Rows from block 11 of the image encoder of a small image-text matching model, named by matrix and row number. Rows with one number belong to one channel. Each number is 128 + 32 x the weight over its row's rms, rounded and kept within 0 to 255. All counts start at 0. Numbers have three digits each.
After each channel's rows are labels from the 100 images, of 14976, where the channel reaches its highest value: "lies over" is the class under the peak; "top examples" is what is common among them. Only what is clearly more common there than usual is listed. The data: pictures of board games with random positions, seen at a slant. In brackets: how many of the 100, against the usual share in percent.
# conv1: bottleneck pointwise conv (encoder.blocks.12.conv1.weight, 96x184x1x1), inputs 0-91
# conv2: growth 3x3 conv (encoder.blocks.12.conv2.weight, 24x96x3x3, transposed, each kernel summed), outputs 0-23

conv1.59:169097106051131096061091182128092074167076067121125106126124093159112140101128088131174117084126091133163102076146135063131159137055123104152081092118169117116143156182055118125083076133132116117107149093141123114121054055129083113074127125080073089117179170161150091122122096
conv2.59:148151184145125070149159147111142134097134076173107100153198148104157131
lies over: board (97 vs 56.5)
top examples: draughts (97 vs 16.7)

conv1.75:112146137039111153102136156135152162146134095136128144106165078111113125095112134115127064133104137132116115068155057093165104119110090142117092141131099097114151148134113088091123114136120135144122092125086179124171101132171077139142072123088187063144102086159115088099133071
conv2.75:105125151114164121144082161127178152152077161101165112177175150144106183
lies over: table (76 vs 35.3)
top examples: digit grid (77 vs 16.4)

conv1.18:152094127092149181100180091130054136105158132102176089168147135167129095111157129120148131136139121150126075088095122079195098126099140142114123105134105155114126118111083076131135195123164101211131131126172142103150107139135093133077180134143105106138152132155203081080138099
conv2.18:124107110124093111085248136124120124119123151135103165132141133133120075
lies over: table (100 vs 35.3)
top examples: discs on a green board (100 vs 16.9)

conv1.54:122098130192077154159061137075133168061086134102101139084186149097123090123147120059113113142118104087136162148189141175129122139105146132187108092130174133139187128097124128098145080121082118075111113148108132084119143126102091132092101163134078099122157106085124135104123048
conv2.54:175133163081122083119156155109080099149107065138136172174159119145112162
lies over: piece of the first side (37 vs 4.2)
top examples: stones on a line grid (98 vs 16.8); nearly empty (83 vs 34.3)

conv1.33:145062083084123126109119140195149156176119137118088086157116121158099133140150130152108148149168179115140131151061131143100109139094109074136134183052135157156137128098168176152107090154187108074191134099119104159078101151120149130134094100132119150174078145152054111183140131
conv2.33:135139157093147142128069129167061104069117104176146134161123077144098132
lies over: piece of the first side (95 vs 4.2)
top examples: noughts and crosses (100 vs 16.9); nearly empty (83 vs 34.3); more pieces: equal (27 vs 10.4)

conv1.55:128082092141147196170079156109132086137104111077065132099159145199070108145104153112146179086114088126115125157144112152128107121109147082159160111149031106090157181159104107178139120129120144101110207127114097149132086137095106138116128192084120085143082148113086161130142132
conv2.55:096072136099064126126128140111136140144138206132091098170160106080119111
lies over: board (100 vs 56.5)
top examples: digit grid (74 vs 16.4)

conv1.53:100172137083177172075168109111163141142130140138169100157136151150082096129163126060078119131093149130158088104132125138192094099101121162133106092099103124105124111105080095072133183102164107180096123081128150174147122110126086112154093137116093195123126104140196166082147128
conv2.53:122122183185149095157202127147081145137131130173125133153144131149114067
lies over: table (100 vs 35.3)
top examples: discs on a green board (100 vs 16.9)

conv1.63:184170131121134135091163183149147108055182118072139108145139140163141111145082139135154094120171150124143164169167124122166147121147195071078120153111165160113147141118053115105140180098096166169150152094161136165185138152164089126098180106105130154105138147163187077134109132
conv2.63:159143139117130104109098163145201145138107197091150182126102141135174162
lies over: board (99 vs 56.5)
top examples: noughts and crosses (99 vs 16.9)

conv1.4:142112039095134153172165134148116079116120123110139121050107189177155139100143168099131164118080093070122070175154135164162116101149155164094061156119111196119160153123105102120069122131105183124091156127143135120094130141101139142112145139163136080086149087075155066162124169
conv2.4:162162118122153096154099126167198121120082150110127185131112155195157135
lies over: board (95 vs 56.5)
top examples: noughts and crosses (79 vs 16.9)

conv1.11:127125097113109093111122132083119060107152123156101054058129114134085133100072127165152086141135123144085136076134131095057122127153111081122115122083147099142141148118124118114088070065118107051104116131042036126075090120119123131147122117132098116135166142148048086131201154
conv2.11:128145183145175103145102142135089106138130079193129122175152149170184124
lies over: board (99 vs 56.5)
top examples: draughts (87 vs 16.7)

conv1.21:112084102078144131092109140100115092133127093125134130111050131136094113109101114200192085178121144122113122042159073098131093143087146148104154130134022171135114097160125148188118105129119106110167126122122140148154091117228099098109145083094144095090165189208121077125127122
conv2.21:146108146112144120163147171118097157097132082076162115144177201090158117
lies over: board (100 vs 56.5)
top examples: draughts (55 vs 16.7); stones on a line grid (44 vs 16.8)

conv1.23:125180143075153175095134123109095104133132140105101085100079139129134121125093104134143105103113127121126130090099060043186070127063139160141083074122147122136105138140053138098085158110107112186100131057139120079165036077106042128101142042087101102122128168108155079121117113
conv2.23:110099112141094141122221145101136147168159114121129139167132138141184068
lies over: table (100 vs 35.3)
top examples: discs on a green board (100 vs 16.9)

conv1.28:168130215124114125177105147189110180090124126127097140105136152124137143135045124165159117042141060116082072110098136144113115126067127133152074167140190106039153168110068136066093062143074126107097117087118118112125130093072114112130136158162093113080153153092146131117097167
conv2.28:137128158113100110134098124157095112143105093117144101139179162143159233
lies over: piece of the second side (29 vs 4)
top examples: draughts (72 vs 16.7)

conv1.27:166082088073173146085082116074150192221128133191099133104126148080137120078072173119120118123119147138131159132132112130135113134082065131069085124129146108124044163169151117154150163129106104131113114106177134164079128135179101126177141096134105190141091129219116133152129094
conv2.27:198196143112110112108069124163090135129116136156160136163123092163096111
lies over: board (96 vs 56.5)
top examples: nearly empty (93 vs 34.3); discs on a green board (79 vs 16.9); more pieces: equal (27 vs 10.4)

conv1.30:095164143149106167144182123161171164134140067167164141119146111188122139116148151064106211079185184159139107139159168138147157136119140181171155147144143138094117141088158115125136125124153119159140089106091105121194150133099139166129163164117154139134104130139131165156165159
conv2.30:148173114157161098119105122149148160117125189181121125153059115131097186
lies over: piece of the first side (47 vs 4.2)
top examples: stones on a line grid (100 vs 16.8); nearly empty (90 vs 34.3)

conv1.6:134104126136074139117110148146177116082129099104130086044129177054148113063120167078144091102128110093144152092170160087111157117123133164087095148130143148052131164158152098111118091142106151103100197126174155150138092108111105139094146145144120101083045205144075153085104091
conv2.6:142123127165152094155090123173194131122128196139139183155107132176107158
lies over: board (100 vs 56.5)
top examples: noughts and crosses (97 vs 16.9)

conv1.15:112108080070100158111054135076149064110138062106186155099105116142159081169169110139106148202086145137127157106125055106058104115167112152094116096069099125103126114088134115057141157105124092110122104140103135104076148132152148093126092103091082143143065124184134143108112111
conv2.15:148142163170129110161140173143095118129140098072150122146194146181158078
lies over: board (100 vs 56.5)
top examples: noughts and crosses (81 vs 16.9)

conv1.58:078128110090082135070095141099150107156116096066123114091050113151148112110167154133175159114114126099128132098129154055146115134067132091104077105106085142160106115121074136167062135106113138113101134130082144127097087127066085106099128111120122080125093156129144108131171107
conv2.58:144097168118111139195157184142083102108121091131116156139187105119181117
lies over: board (97 vs 56.5)
top examples: stones on a line grid (98 vs 16.8); nearly empty (70 vs 34.3)

conv1.26:157156090095147088063137143131117057131118120100107115100080129146136112091151122143135070111125152110119097027079032068091120094084120114116092107126086145135090139130050139163043095166146120102121144119145140136096065119105060144139113111079146117096163149129116089139140136
conv2.26:155119161130126105137137146130100097121091049132161158136169195153182151
lies over: board (95 vs 56.5)
top examples: stones on a line grid (100 vs 16.8); nearly empty (78 vs 34.3)

conv1.78:135102150162198217145147159151102126160100170109082127163140182144106123103155120126100144116103175131086140131152125103221137075139135219092123090115130101127136112122128155104163194164139103170104097160121157135133123141142119116127130146149102152143157118109209114089119101
conv2.78:130117122136120192148244104131138139165155136121160165138116124138146114
lies over: table (100 vs 35.3)
top examples: discs on a green board (100 vs 16.9)

conv1.24:092127137118142089108123095133157102197135152177118112097104115155157115147128149114141185162098105206126091111123132115104100171089102089104121199169110162143088129192153131117128099109203132104168072111130166139126127162115150176193106152159087225192156098154077148125165107
conv2.24:147153149134117121141048117150075100120127122220114131164129118148118089
lies over: piece of the first side (61 vs 4.2)
top examples: nearly empty (100 vs 34.3); discs in an upright rack (94 vs 16.4)

conv1.82:134118171131075073129104136155139100088158143113063145118156065157096027076132114116120118069175151139119066106125104160104109094079148106096102146110124129104117140165198121153123121074093138138125067131088137161127141113110124166105092149170070088032074128142088122132092115
conv2.82:101122154111157155092114070135090087108148151206087073140119128126096117
lies over: piece of the first side (39 vs 4.2)
top examples: stones on a line grid (100 vs 16.8)

conv1.29:149109204143076119152150147150148152134142099152182161130166138145158107127114164121122116051166039128170122155109150127186112134114147124153078148144188137132133177118109092028050076147148196104114189110179104182147181125127183171102160171162099161079119201107113107132107170
conv2.29:135145123119127086107090132155168163125120184126085135148101191094146201
lies over: board (91 vs 56.5)
top examples: noughts and crosses (87 vs 16.9); nearly empty (66 vs 34.3)

conv1.17:107105108117174111098153113167092107089094093090136136125144160117145072098162092176133088096087090168144127095103122084114126156126133128088124178082131080066044137105089140100078162151110154159139112093124140132113057110101112124076112104092084061121117109126119108153098102
conv2.17:131128098130113046133170113147172106089116187122099139117173175163129142
lies over: board (94 vs 56.5)
top examples: digit grid (89 vs 16.4)

conv1.71:073202129170103154182160171166147183104081169155055142120195127135104189127150113113112135082127073133103151156106165138156107162114113172142096140087149106156171124086112161154071086138145111167134092114158137091175119038113145142136110156109137167088148152075126062161125212
conv2.71:125177168156133122108093100164110110097076108135103157182198140142159154
lies over: piece of the first side (91 vs 4.2)
top examples: stones on a line grid (100 vs 16.8); nearly empty (89 vs 34.3)

conv1.50:199093124103115131055129149138143073162189083090120122021149086120125138125143118122150094111150122102092119118060104102118112129100129110139138122078107133153139118109073122056065133169087145101111158140153164109191135093085090117108175130082173113079113135126110063118129099
conv2.50:128144140125140089159136132139187181102120191066112191142158153130150125
lies over: table (100 vs 35.3)
top examples: discs on a green board (82 vs 16.9)

conv1.60:165087096184100106128129148168144135165175114091144093130097155186153134142182102157103131168138156143164153146079099169140177183134130144102152115119143162122166121147134142159167098119227182135141124181170160118202153167171145192117135162054112171135103137159133094091152079
conv2.60:127141115135130098128077145147155146156177206113146141088159158101172182
lies over: piece of the first side (38 vs 4.2)
top examples: stones on a line grid (100 vs 16.8); nearly empty (83 vs 34.3)

conv1.1:164112166076109102130142124163073127107132147142116098145133146066135098135054143136133112083124128138109069029136074090116101084054156157107069086094118132094134108126091115085081103122128151141111125026163086082127049066094056125123147088071103129093146155088119082116163114
conv2.1:149160150148148096173117134177086130111096062112155135146161138180188133
lies over: board (98 vs 56.5)
top examples: draughts (64 vs 16.7); stones on a line grid (36 vs 16.8)

conv1.47:184153102148105119125178131137147088141079125106121098067120074135096080123102115165148089168186150102185142113084087075167190159068131149123187093127123159114109167072107141096067137166112120124161143097145127149159119126107085147106159105136165104077111165135160181157162117
conv2.47:130113142101093157127076131132213164131116186071131162109107145120114157
lies over: board (100 vs 56.5)
top examples: noughts and crosses (97 vs 16.9)

conv1.37:122150140159150146157150091149195150145109138105129199166156180143163149143059153160127122172175157092121131183138167162160125111169123122141197191137136118079122194135171125165161133145121090150120139106134141088110202118195197142129116126172120145106155117162163157066146122
conv2.37:129147160104124174158113143135125145152130136082161148127165176105175218
lies over: piece of the first side (61 vs 4.2)
top examples: stones on a line grid (100 vs 16.8); nearly empty (82 vs 34.3)

conv1.86:188097096139149147089138174144149134128210117151145113091160109087197100082061133127175160095178087130160123150040094144097206144109181147147133122148110133152111127133135117116103136126140140145095138152122064149184122087043139167142088134112114112130070158101147124097077097
conv2.86:145139134129131086150051130131129122091131182181163178168082114141105150
lies over: board (99 vs 56.5)
top examples: noughts and crosses (99 vs 16.9)

conv1.32:136132128138075112187138208157126121057119178075132148077158084100215086117155096119172135102126066101104106160183197177082127104127156116117090079160118169103116164099105103078093131178096169151106121101145155142142095146174168135170157123128164115077108112149098132094148162
conv2.32:125131130116077125127073133156183156128097205090127170138155143168120163
lies over: board (91 vs 56.5)
top examples: noughts and crosses (65 vs 16.9); nearly empty (62 vs 34.3)

conv1.16:164120070093119115069115145140116091167123115137085084126087123140125143117166101188179096145142095119145126063159045073102099135067127113109133117167075098148132123149091177174056135156135114122130120127121118090121066111104090127110127026075135126153168153184120103131125140
conv2.16:123090113141107172200087163129134120121123063079175111102161151151128123
lies over: board (98 vs 56.5)
top examples: stones on a line grid (98 vs 16.8); nearly empty (76 vs 34.3)

conv1.3:118113108137106115092132101137101109148118133109089148117117121193149108081110108107102114142117038137130110125136091105058111131084164081105114191124086125163036132151107058081136084104102118055150108086134142125109105115109106147076149129134114126117057081101095121155096135
conv2.3:131138168121147066180093108151090103110157129190137087172127105173146129
lies over: board (90 vs 56.5)
top examples: noughts and crosses (50 vs 16.9)

conv1.52:120176127170159102162165087157138153147129142153144171120137104162147078146090129095083098170112168133142137177095179143175144132133099098140185143086109134102110103121130094103158054096155152146148124120100145124132178199159195103113108092157121204121134100122146103142112082
conv2.52:154147134143135045111147142155103095098104164205100109130153144139093097
lies over: piece of the first side (44 vs 4.2)
top examples: stones on a line grid (100 vs 16.8); nearly empty (83 vs 34.3)

conv1.61:172165168132111088140037145123169118103095069123110142129115102081097140152098119166118126155099080129152080116166112127073127119153120157155128110140143104114112126189128072084112107178171112103121129081118085120094104149137136161100094136140077132120139168156148087088075066
conv2.61:144142141129126055137083108168151130112102194206098139153119144140117109
lies over: board (91 vs 56.5)
top examples: digit grid (71 vs 16.4)

conv1.79:124132216134124111149132154138138142148136155145135174117210109140106201149132100119195135192128115092099100188141203135127155158149116117139199115151146134109186137134144130102168133112143076110141134154144106165118188165203150152149138189147126138141179123215149153137121151
conv2.79:118174130156101126154081115152088123157102124132166074129201184139151155
lies over: piece of the first side (42 vs 4.2)
top examples: stones on a line grid (100 vs 16.8); nearly empty (89 vs 34.3)

conv1.9:101120095120143191087124113123106088114121148127129112133087125109114088079135146128118105174084131108109139130098095068177101116119153213105106090112047147112145120103111120117150217156082130184098125135156103137145127106124091082099125115062093098133131133182139101127122101
conv2.9:120152182156132106177180125167155153144138090122165151145167103190161104
lies over: table (100 vs 35.3)
top examples: discs on a green board (99 vs 16.9)

conv1.91:121115141092166215107150139092111110145120154098174105170087175131128134137106091097109168153112170130089206105112127103156120126093085166136121198106116130114094142125112080116111189136155086140110111147194116139113091100171097081148115105121117209174141122131160088163114165
conv2.91:117121104176106197143207104132166139136149113104179155106129123174118145
lies over: table (100 vs 35.3)
top examples: discs on a green board (100 vs 16.9)

conv1.10:162156108130086168072108145106155084100085108118091102094033104145080113134076142121120152182104094148171056078153126087124118115072136100138062088097088101109123077104115100083162073146141125067119125109072138111125075129071124155119137076038116105132119096149066088165123126
conv2.10:145130184160123086170141144145112168104163060124124083142136088169164107
lies over: board (95 vs 56.5)
top examples: noughts and crosses (86 vs 16.9)

conv1.14:111199129125212193096178107090157136168094157162136098209119148184106150151117133123115188087143088128108172102144164142146117130102093196154135181169151104152191105153138144043156152141160116175178109110142178088166094129118147130148077130136161157158146094105190124137186156
conv2.14:134151119162105108158193151120089136107095101200118133172150155155127074
lies over: table (100 vs 35.3)
top examples: discs on a green board (100 vs 16.9)

conv1.45:139153142188139143138159123126100095124185087134140123105145104160110090135177109122115081109104147102122101162124120160050151082146148186129121104101142164091111084129150114144140070160074145142112180132091132117086074114133155148148115048108135138169116160136115111202163158
conv2.45:139128130071128148105123158126199136140119150106156103147127136085143224
lies over: piece of the first side (37 vs 4.2)
top examples: stones on a line grid (100 vs 16.8); nearly empty (78 vs 34.3); second side has more (73 vs 45.4)

conv1.12:106053103141144081090082145148174147077160139124059160164126107088073072185113126143088148133167147128098062132129124133102061171144160107029104184142105105097114169143173105114075097118098095158101113116145112114163122078126074137141153145149136143170190124116133113114058104
conv2.12:115090129107077147113158176117102140171093123086085170108131134129207133
lies over: piece of the second side (35 vs 4)
top examples: stones on a line grid (99 vs 16.8)

conv1.64:170105090159146109158131126154093129127090079093134133111122162138108166122140102134175156132121163144144170141178040092157146128118145103089123154144092091169131189126128202124147046132157107141119107104104085081149139121072124155154091101058181042138147184146119112152109148
conv2.64:134131095125150119094104141121102095121164090065126115120130083092130222
lies over: board (99 vs 56.5)
top examples: stones on a line grid (75 vs 16.8)

conv1.83:122133088175102164180106137169128117082089074181102158158133200060163077183143164097103099040115141051150160173164162126096109151153127141129143174086108112137061142129079071174127088155143097146116128104133082102114077092135108138140128151127104069108082133102086138079088115
conv2.83:163119104094132135098126073140154114172101163068121212115129148121158113
lies over: board (86 vs 56.5)
top examples: digit grid (56 vs 16.4); noughts and crosses (43 vs 16.9)

conv1.90:152097068145108148118114091063097069118099126082135120094067162102116097144103093179160109195100125131090164152174094102114153121165122134080174096072127135069105077157161093159161148115107126126127140177119126128097160145142134104100144112112116113139111120214109100036086042
conv2.90:116179165138124137142127122107142102207137124075138124098175177133189116
lies over: board (99 vs 56.5)
top examples: stones on a line grid (100 vs 16.8); nearly empty (72 vs 34.3)

conv1.92:110056142149106125107171135131137111079147126152117082150089158111146152080129116112122086083190120138179112078131110081154183151090175098163113088106150126119156135117151087116131122181106114132149171125158050185121123120111110196179153171098093102083112167170121151084077143
conv2.92:138140131152126113120043126115160164099117205149126181188123129136124128
lies over: board (99 vs 56.5)
top examples: noughts and crosses (99 vs 16.9)

conv1.42:127083108131129142169104096141156128131161121100113120132119127226126119118255145063080168118127175119126147135136131162077185147124133130111081178133140123205117109111118122094134157166144177111121147170180165123145124196085167137156114155161114088169080110089156160189149095
conv2.42:140123136121116090157090070128115115125147041154101199114158126150137154
lies over: board (99 vs 56.5)
top examples: stones on a line grid (100 vs 16.8); nearly empty (87 vs 34.3)

conv1.85:158109146153097142156234161114170186117139119097153160167152151060113128110067112084094094103126102143112151192120189196178094123190172085038150132163196125101115118131112095138158114153115142127114136115102086111149171103087176125089143122117128131071075106093089089029139105
conv2.85:110147125119103137135128147146152174165143186093132117105122141101172227
lies over: piece of the first side (74 vs 4.2)
top examples: stones on a line grid (100 vs 16.8); nearly empty (83 vs 34.3)